From a checkpoint of a small contrastive audio-text model.
Training: soap at rate 0.0035, 7200 steps, batches of 128.
Data: 39062 training examples, 23.6 epochs.
Rows from block 7 of the audio encoder of a small contrastive audio-text model, named by matrix and row number. Rows with one number within an expert belong to one neuron, the router's apart. Each number is 500 + 25 x the weight over its row's rms, rounded and kept within 0 to 999. All counts start at 0. Numbers have three digits each.
Before each expert's rows are labels from the 100 clips, of 14976, where the router gives the expert most weight on average: "lies over" is the class under the peak. Only what is clearly more common there than usual is listed. The data: babble in 24 made-up languages, each with its own sounds, syllables and stress or tones, from a formant synthesiser.
# router: router (encoder.blocks.7.mlp.router.weight, 4x160, trained with AdamW), inputs 0-159
# up: expert up (encoder.blocks.7.mlp.up, 4x160x160), inputs 0-159
# down: expert down (encoder.blocks.7.mlp.down, 4x160x160, transposed), outputs 0-159

# expert 3
lies over: /æ/
router.3:496481486471497503501520503522487477505488470498542448476477495517496507521518483502507510485549482499514518510504488453462487530542521472505496484510536517551507505500537512515525465535500508477462462469472492456471491526500511493475518438507502469538502463487523555470518501519568480477521481504506478476492498501459484443539538520500520478477532507454495500511482510499513501480532533453528484478467511492497490525506542543512551553534505491484515481465501503505470494460501492
up.0:492496492463483515469525530510461500508476478540512490501513501530493536474520535470508478492474493507459554490484493514465503487524521457542464503470491456473490519492514490493463502472497490518513538524533504491490517461492489468489481476507494533495499501499426479515477495512520498480528506482500484483512455471544495488503508508491571536522510504479496511515506464485514469508466489506446491463463492453509484493476525523492417483474547483527529490480503507509505482454453464
down.0:500496521549492520485465452521520488508498487471485453499508493464485442537533463519477480522512512474498469472514502516465505493527532521500529480475500526505516449525460482500489495487483516471453513479479496455483512586524488483498525490504474508496517491451486495451490457503489504501517503488466494522500562509522523506519505545507460505519523476498516491492503496482501510472503465483507473503454502515442473565492484458535497526520456493517510494522481533506513534518528486

# expert 0
lies over: /x/
router.0:494519479524504509488509460520495540487475414458488539536530501522495465501511503511516484531528507486492514478525525518493509518495532497494523511516517492479491488494519472523503521545493528493526472512531545537528499513451525511496459450504506511484484506515487554467494527472509483536486476511488507482489499531493540542507479487560522475494528496511477448443501503520510500480470513503449474467499488458482535470516463496501463512507517478473454555491493509521531477489516473
up.0:518485499489461470504486478527472497510479484508480464493479510533490528454515506490479511526474517488527469529539497524481498480507480509507537480485520477532482501505495464449515496453496521501437522500483523481527488506531544516483467507481512536517449467510506464522515471485507535511521518525517462478469476496467497478488484545506490523522498557470451541483515543498481511493506524509501479475501509483489478508480530490498518451499506499466515492456528553462438478504449457
down.0:532463461490489497488466515491476496505479508509525441499544514473556539505516471522474507499467473528509504557513485508525506531487523537463521520492512454493529470503471511466518519521519540478487479495487516467542487524488477527513490489449464482507504486520545488541506500516474502494484568508509471496481486445466504461485475547515498482519495515493514529505504514507490518478470513479488462498476471494510486530481486465530523476480497506471472496514574459463468505513481502

# expert 2
lies over: /ɑ/; /aʊ/
router.2:535503559490550518515543479503479482468483499459480522530503514497480463524489504464533496520485470478480506512532497484482481492492498460507499498509481522535499490514495493488464432494532496511497518473514497476472533490491508519485524487529494519471552453508506465527504519503487512580502509516513491505492462484509462513521494480507473471546500475495504579479494525521551491503522489545502432524517486507480497504519498507510526492512509521485506486534490583505474529524513507
up.0:493475452522494487468472484499520509472519530493463531470515502516470463487478461497472534554480495468488469482506496517476498503531466523514471477465502486508470489527487528470483511474502491511452499514468488480474498499482540479504489490492510402513505471527488546488483485499490445465457495490509524431457495494476521524503522476501535509515452512499500489502511509482484481447498479499502540453465508467477534513487491489507512498469491524507513514469508481493499457478494446
down.0:486470496490544489503499485506472492507525488502499557461495502471518525487524526487505532493509508508464502517507510523495489499539482505541499522533487517474494472509509527429500523491554488509497538499493515527511535485496553492512501464514468433519489528494520480512510483521518480502476465514520485488520502469509467506472508514552496531529435488492472522516465522501534494554524550495504498553524525484511531529452525548496526531514500496462533528528515504500519503558505532

# expert 1
lies over: /ɔ̃/
router.1:533492464521511463525496501513492508495528522485511491491486515535553466487487515499523478521501500491542492522483538510519455477495506503514520489465541543510518483516498547502502499491509498508521520509562512488450522524525508548541502512517507507450477491503517549541477489505482577484488550527465563473508505482479537489522470526509491493507462505480486517526479505451484485524520469513479483522509513514525536461534497458465527523476498487527499484512523466466540529492518488
up.0:535510503452446512465491483488488478482526502489524480505523468514507482558526509524467502453492490521467490485531513478503503460471472472508475514501527514495476497494522517434490502510472494545457513493501497504493517484519494545520523508505481507502499447525515439521461488501516523494477513467483546471488509448491486473488497467528533460467484491504468450477507535499464495466479527502532483512486530499468495525505517428501503511470496525492537517506502520493476512470435483
down.0:489478505479493492528530502479454502509533467537480476532514537516497492503541504473553527515548505515467449560509537515484477520502503473562477465461532503481479519494502507466470498505512519529470503466476541509494510507469506505501525513530560467479525500493524501498498474509500520521477501497465462467490498466501452472452519514489485479537505471486463475424512504499489503488510521506518504464501503512535483493520492466488521511462492485482512526497515528464524500474449531